From a checkpoint of a small rotation predictor.
Model: 6.01M parameters, 32-pixel images, arch perceiver, norm layernorm, activation star_relu, layers 16, width 192.
Training: 9600 steps, batches of 128.
Data: trained on single printed letters, digits and signs in grey, bent and noisy, 98750 training examples, 12.4 epochs.
Rows from block 5, named by matrix and row number. Rows with one number belong to one neuron. Each number is 128 + 24 x the weight over the matrix's rms, rounded and kept within 0 to 255. All counts start at 0. Numbers have three digits each.
# fc1: MLP up (model.blocks.5.mlp.fc1.weight, 384x192), inputs 96-191
# fc2: MLP down (model.blocks.5.mlp.fc2.weight, 192x384, transposed), outputs 96-191
fc1.90:130159108146154132125129114073137130133095149143156126136106093101121128108129135139137113128135130137065143122114123122136139152066119130085129136144100128148115149138140121113131141136115121126108113140180121157129112141138112155114146110118101125118150099125135120135147105138109118117
fc2.90:144134094111115128137122133022142141134143141145144132128129126135132139115121111100147113138120122130092125104109146115117130121111116125139126128128133116104134116135122133105147161138118134122116122143117120114141150113128127118131120138138109100129111128128119136104123131119126140137
fc1.92:103172093131104112113088137086141140152101115126157138128100078102109101108153137142144135133121102130083130108150123094105119140090129128135138122113141117166113144134128139101101150135137097096127131128151136140145115128130135152131140114132112122128142098129139126105148125118099167134
fc2.92:095129136108150141130123102088146123131152167117133148107132128139123131108117091110121110125114146145110121135098133112161124127148120145112146113096159151130124112127170114096143172128113171129121120152140122120135174126142101111117125160101121119153151115100108129116099099132097150144
fc1.93:120154110125135145129136116090123153123085146128152113146107124124129138138137130131157120096132146148084136122111128119132117142086156111123124161127130136134122130110132135128134139131098127130122099115199137119113119145129123137138118118146116127143157119132128125130144129130131118116
fc2.93:124119125106121134122131145041156125145164127155143142117127130106113136128143111097135133138135127145098129119116142114137137121135119129127128143117146149124130121142150140128133139143146129126123129137127108126119164084138132125116123134150121096105135128121103103129120123128123135122
fc1.94:134134099141143140131123116075132134126105136137147114136107094121110121139145159127139100099152107145097142107090108103128134162095158126087103150132133121133127155106131163103125119123102120131122103099175124145130114138114135140104137116135107141151138103141143117120162103137094107110
fc2.94:123119103140130110146141134050180094144159128165150173119101121111076127133114118113112103132126126111099150104105163144148174130110133124165137109123135134108142150139116137138130124151120110113130142114112088121107163090124122109115138132104128115121101101102109125121126139149147138122
fc1.95:130141115102128126118122115073124136137090128142146125127113125115126124127150132123133119114126129144078135125103129123153127129092137125116135136103141146143109107123147135113139140117116129123106119149168136114125104131122135130120122114133124137149147123137131133126159139133118121114
fc2.95:152105117096110133128139115049140116157148132144135136128137121124111145127128106087128134145113162132088130113081140126111114123125119119135147118123145158109123106144137145142151108141121134140128120146128121102113162129144146118133116149113109102115105130123135132117116121127108131135
fc1.96:137148111132141130140145112081135125128113152135118127124119129145139140124147148119126127124150148143076123136117123117145132129085127126122109125130116123129129130141145136132144127129137141134136123107161144143139115135148145132122124137131125118130121111131140099155128124125117139110
fc2.96:133118112103115142129137126017154126145128139140131133142129139131123164116118133109119110128114130137087137121124148131135127123116130138134114124127131129097140109141132128109158154134105126121114122137119124133111135133140112135124126138117099116131135118134148113099109122114119117146
fc1.97:124161117108057086180179182115099122147127066080193157112105111158065174128089147194084143125098108056106122167163103152145076070128086156191146108121133159171077223078111134147092141140137095129113155134179111118105079132088100138155125066102119148109108100118128152059172158133169144130
fc2.97:067120154163101157053160101085090190122131132113029079162101160148168103168117113193108103081153113190111078163152104149095160173117106118066076229130121139090136087107148135072119115078116161154149066120057206155111063091114134110153108126190142145144189186157094148202108088094173117123
fc1.98:138136119163126129145151117068128115126109142133146115130089103131106104132132129145155100118144133152069143119117086119128151153075155107091100155155138130136121166108164164115143102139114133115119116100160109160139101122109132153110154105150086108128152124140141112122162102126109116119
fc2.98:093113137114129090148148116038171100155131144144149153100119129118112132119151126111109128119102123125074132130130124121143154101120123147161160124101154135116133136117104129130119144141150088125107133131136089110122142094118111119119132125113124122135107068100103126121139151153104143145
fc1.99:139170094109144158145119128095143141114088129137131106133123116122144138096150193113141107100146114151095140089124111097118129163099150120095103110155122117138138179147129121095141117142116114133120132106185121173153125134144128115124104152133096128158136096145131090123164094134095142085
fc2.99:141123102149123109137128117041166114152138132148150129170082140105098133131074126130120102156119127108102168108132138119153152143142137104155128132152113140097149118124128154125154128155110124137084135103094116150113141117135139122113137109123103077104111107138142127124127128152149097109
fc1.100:127159099127144153136153107111141177115066117127136092133091075118106157111111153137140102084140106162102136088129127087126130191094151111077107145160116110123125150107139142099157133102081120094139099094156161167145101136140098137166105143165107152176160098153132113097164096110110156102
fc2.100:115126131099100101131127142066182124139145111187168138157122146064099131100123122098135104122134155118102153106106152116169156137134129094145140150133116161097156159128151136147163131146131090130087121107124096135090173076114160114115120137138146067106095083119117125129134093137144099101
fc1.102:181100092149152140128105085083120134156100115157114130112138128138115105148134122134145136128146112117086151092123147090127165124082167084097102143137130111138158084142158156121136099144152172127127142110141094124141100155131105169098154140101085128138136129161155116114151136111096129130
fc2.102:124129111179098103116141102007135117184151133145139155088134101138101109158124132138107126121106056151065115146167133115133160090092104142121159136133141118129136151121159135104109131128128125071153138143135119138148152088125100119129136135092074130148129089103119147100142119156104158146
fc1.103:127129113154126112136143124100142128145109089144137147108096114135094110141141096161152106117134146138105162120129108125126132137117130123132119137134136135128140165141144149159116096156114118141126090099129100139122119117107104131098163096138120127145107091133111116104165119159131118114
fc2.103:141134096107115132155117143044123131148152156119144148110122114121116149139133110134091108118098117116109124111120124103117143133125129153147161114119151095155126132137135117097142144142132141121115124130127129113141156118179132130116117137108121129137172107092100140111102150143104142133
fc1.104:175170107129171139166119111098138161095115120170125112109169087107133157098150174123149097101150130168095142126145122084140134153090123120099112118170118128151125152129120111096141143173109117140115135083176104178139134115133144085107115161148103122157105087152141076095146086137068176096
fc2.104:149122099113127110158096122026144150172119120143108126167090168115108107094086119100132122138125174115080172090101117119145159136120194117139124163148106169079176125167112151134176119146100125127071126096133124138102137128182162121117129106127102063100109113146141117113122149122134080116
fc1.105:096159127118113144135134104066134146130087146124143122112114106154124138114139117150135101116115111132081154119127124123104112145080137120089139135147109127130122136122144124122135107120122122123122109119165131156130107144145120151134133123121119124150144113122106134110158109140116154114
fc2.105:121105096099108125130119145024169125124130122133149122129128125132144117120136104095134118161125142114082160107104150108123157137122147127139130129135158119131128146119125146131152145137136117122123134129139107131151153127138127146105131128135133106119120130103099135132121119131097097124
fc1.106:138130108116139124138131118080128131134106153140144130124111124102120146114148146127127118119148132132061136130113134127144136116108150131120111147112128114139130109124128156120147120128133157156126125107171126121126116130133134143126135130128118132137142107147123118130167128123111103107
fc2.106:139140098097124128142137128020159141171147122154139139115133113135111148124129109090115131143103130117072131114111141126119116119110105152140122130120142155110125109148127138148146153138114134128120129127114121111121138099152109133127123141118094116127115118131125117109124131126108148133
fc1.107:140121107138141126117148112077136141128105132132139130139124124130133133132132138124126099111131153123066132120112132128135133132091134120096138167111136121120128131119154155124122123121112122129138101141165126124132120129104131137132136120125112128125133120142125125125171099129116122104
fc2.107:158109107102119151163141122046152122159140140143136165119122116130092137107130119091134127148120145122094133104089126124125116107111121138139105126123141139111145126154149131122159146140125132127132133136133119129116169126167128112118110135116108106117109108128135117106120139123114153152
fc1.108:191107078143144167151097098083110111140112124144119115122143135122133083144158157119129141116138121155073116094114129086133155124107160091097109147147123106147147073122152160102143107140138158140157136106147138122150119153115107135095131157107081137159145137143137107090158141101102117150
fc2.108:147125125159099095136153096000156109186126165158155129091118120090062107147102131140125108132121074135039134133159148129146171099082103121109139131166125114133106161128164153113126129144156122067166158170138101141133121099109112122122139144114099112122112070128107127089163130135139150130
fc1.109:137117102116139095113169147092157106155119105109175169110121128128079149160078120119118094093133123087071127183102167178116106089100106136164155106094165090150073142159154077137069131101119113128154140145099160112124124140079123117173135124130108163155096082102136150104151158159140146091
fc2.109:155108165174151161069105120132137135073179145172086107129162124145181095154138122094165150170146125183133076146127133148124177159164108071066094144162129162124190115110152133093158091158164182116097110135094125152093219108117139116106144200159149111080142173163116127168115066110146116142
fc1.110:098157105181121122164143154124197095104117126134195179059134056103109167110107211169099094088126062124118168111147143132107093126103094134106167084124155098143151167134160182085121182180111120159121111122139118144143087111090095084119115129144072122156131069082118111046191132154085155122
fc2.110:083112132094146145128132153171116148187131088155077161107143204162136106121113063131111136133106185123207138134189096120130099130197163133147131161081137175115169057174108080149129090162145179168053121081101119124130167128157155107112107116106115091138139150126135124194053148118096133141
fc1.111:072168128123141169114143113116123132105104148129131110118122136144122172099120178144172105087158107170103145106141139127127092177116125101074078172148099164132130145151134096114137138135101133099144102102167135158088110160162106123159108166184124105139143121164099075084156108100129200074
fc2.111:116111162092110118130115137030141150141138091172140127127134144113150127106102101127135139149116163133091142117121134117162128131119154094143147165141115163089145121106142130154168114121126109127079096135120124139121144097139152128130106126153170101093129120131086130143117112126124089135
fc1.112:120171126147140122152142121087134128103105114138146140091140111150130114131166139138124100091121142152093132097153086081101123129091122138108141123145134139157121183125135125110132151145114106126123131107167096145152131125122112111111121150142120141167130088105125109123139107144063171106
fc2.112:125115113118126118144098131056137155144127118121115144135146156145124152106113095098107122152117143100123168104117123120142136130135171123147140122138123145089169115157135145150170117166112168123096142118142106137139156138169130142118149111141110074115115129130125123115091135142112109150
fc1.113:149143085139177174090093141090119134106109131111151108173075112103121166122117161135134097103137101157101129100134127091136153194117139100077126145178132115149129102160140105098156116124098103112150105088162126175149129178175121118150104127163125153163181098154131123101168108149132156109
fc2.113:108112154116103096138171139060187120153149125135171166132099124102096102141110106163139119132123114155129129154144154152133147108158107136133147158111152194107143148098163145136128119169148090123053132126109111140096173077119146094128135110155118074094113100133111095100143115136141113132
fc1.115:114179121139152140168135131106141165109082112169139100121135119113134151113132173118150083099154134150097162082155094080138108142079136107100100130177118145108132185118111123135161144161094081113104123097184110169125117112137129124147109113159110113155119110157132074104159090135083151086
fc2.115:123130089096103138127090128000172138159122155148125113178110148077112124113111137130133101112116138126057172085114137089148170126096180102132116177197079163097172114149127146128181136151124107124079132095129128174078106123173148132116128099160117070131108126167147110111141107113146095108
fc1.116:129135120136130140119126125087120131128108137130140129119103112124120129115137130141150134127139129132091145117108121117132125127093138122112121115135122136134131126140149128134125128144131128137109120125146110132130126123125115124116138138129104113138115113136139114128160128129126144136
fc2.116:142123099100119129138119135049132130135138130134133140112137125123137141105127124114132121135127121145096121103120140121109120130118136137137130142124142126108143106151135123120137160131119128116108121129132147121123154120150135128119127134138105115135134143116120120117115133126109143144
fc1.117:110178132139132139167142141093142160105071135149116116130112089126133130107154154137147097090143115149097152118136103086121107154104140121103114138142093116137139170117111127088112145134100122124107093091185132168141098123136121135137108147149106139168139091140120104114158103118100155117
fc2.117:124121092118116119150088128035150126134142121148131136156123141118117130116118116101121106138126141113090149104114155109147143143131161116147123141155123145108156143139126168133170139139109114142082121103102119142135160116133151125123115119154134094122100123123122131122136120155132087113
fc1.118:106136110151143103107144136095160148168077111158168144127087125105103089157126113145171113117158141155115175123119115128093131132098119110115120150124117131145124171122156152147105088123105107141139084116132100116117097098103119151121141097142110121130130099143111108116171104143155123094
fc2.118:141127103092115124139091129053134124132153136141123159103136124111125138105154114131130126136113118137125141085130129068123122143147140150142153131119152128143136107140138121093149122149139148136118115121149116140149167094155149102114113149126121110141145104097091107123088149138091140126
fc1.119:131158116113128112162133114077111129125104119132138137115126095152124126117143154168120131108097149118091119116131107125126132134076143138110133127141123127117124155137137126127145131147128109103118149123150076163159102140138117142101126118127114130155122091103121127149146107154097127110
fc2.119:133128100116110125155128138024143129118119135129120152125123117130132114102125104108126125131134140128083158116120131129133139134109150138157138140130149127106158117141136145127147158115130134133123133119127136130152140143149137125096117119118094123131147133135139110124109134114092107129
fc1.120:167123122117088082143133162098142100171106109099189183091115083104092142150084152125114117108098095078089176165132176167105086081110117148133156088088150094147090159116190112132062108122141095168164135134145155101148124124068133113177136118134101142150106085102136141115165162128123137086
fc2.120:113098137160169169067121064110141163080153159164045088109154123125168111148146149147163125138185091184132085148165153127079140163152090103079058182139129143123172109131175129076115104130152163085121101149062138153112125111117112097128136220165127114139168160179108107157131069093149151148
fc1.121:145134106152140111148112114081125133152103105138141140115091112134092097147151122161173118113149143139092130118127091118126157141103156109124110147143133128141103137118152171138143109163107101095135103086166098123123112131120143145092133130142114126150120089153107106111165127122137104119
fc2.121:124144101118128088144140119028157124189142147147154167093105114115091111126122104134125137094109089135078120112116142113098151123122123153144137128110154129128131126155127123109126132138125157115130134142129111105110132110139132132127123133111110108149140111083087119092118149149111167141
fc1.122:137162095141136125121130113075137161143097149128137094131085112103122145096135146134144132132146125126059140110106132106111119134079112124097113124129111144140114149126140148132133145121120123130114119128171140147113113115126124137145143106120101124119147114138130119121156119120118120118
fc2.122:133117114115118127140130145031147137143116128165154140104123128127120138134128100086134115134135120143102149121113132117122120131130116120122132129137142151127144103162154146116152152137123139132107101145121107123110171116143113117140136154157107092117118139140123132100119106124126128143
fc1.123:155112093127110156134111111098113114127118105122126130145132135130139105133154158127132111105126141130097114097099125111151157144108176094111138131143143105135126111142125149114143101123093128120143124084190127136166117164134108137117137154123085144149145104132124132114184130136095113119
fc2.123:162121106137095123139139100052150117186129117160118135116114115109082114143114117113125111134121116132092148132132150147155158120142141131136107136142117155104143153131179149112139136179137131105137169134104092138102169104142133133135135135127090093123110099147137110105131101100153147116
fc1.124:144163080136149149164117116105142153121086136134149113134099109126117123102133143104154118096161091148101142089099133089114147162115155115082101135154127114138132146144131113106149117135089102101096109093194132171128143147155126100131110140147091123151145086149130091101164104128114141114
fc2.124:115124124141117076123149120060169130141135126149154157125082137107107126134089091101126111147112147147103163120098134136130153125139116119149151180106107144088160133100151162135128132152083096131096113121094106109133157078112134121125125103155140081103095096110097127124137131160146095110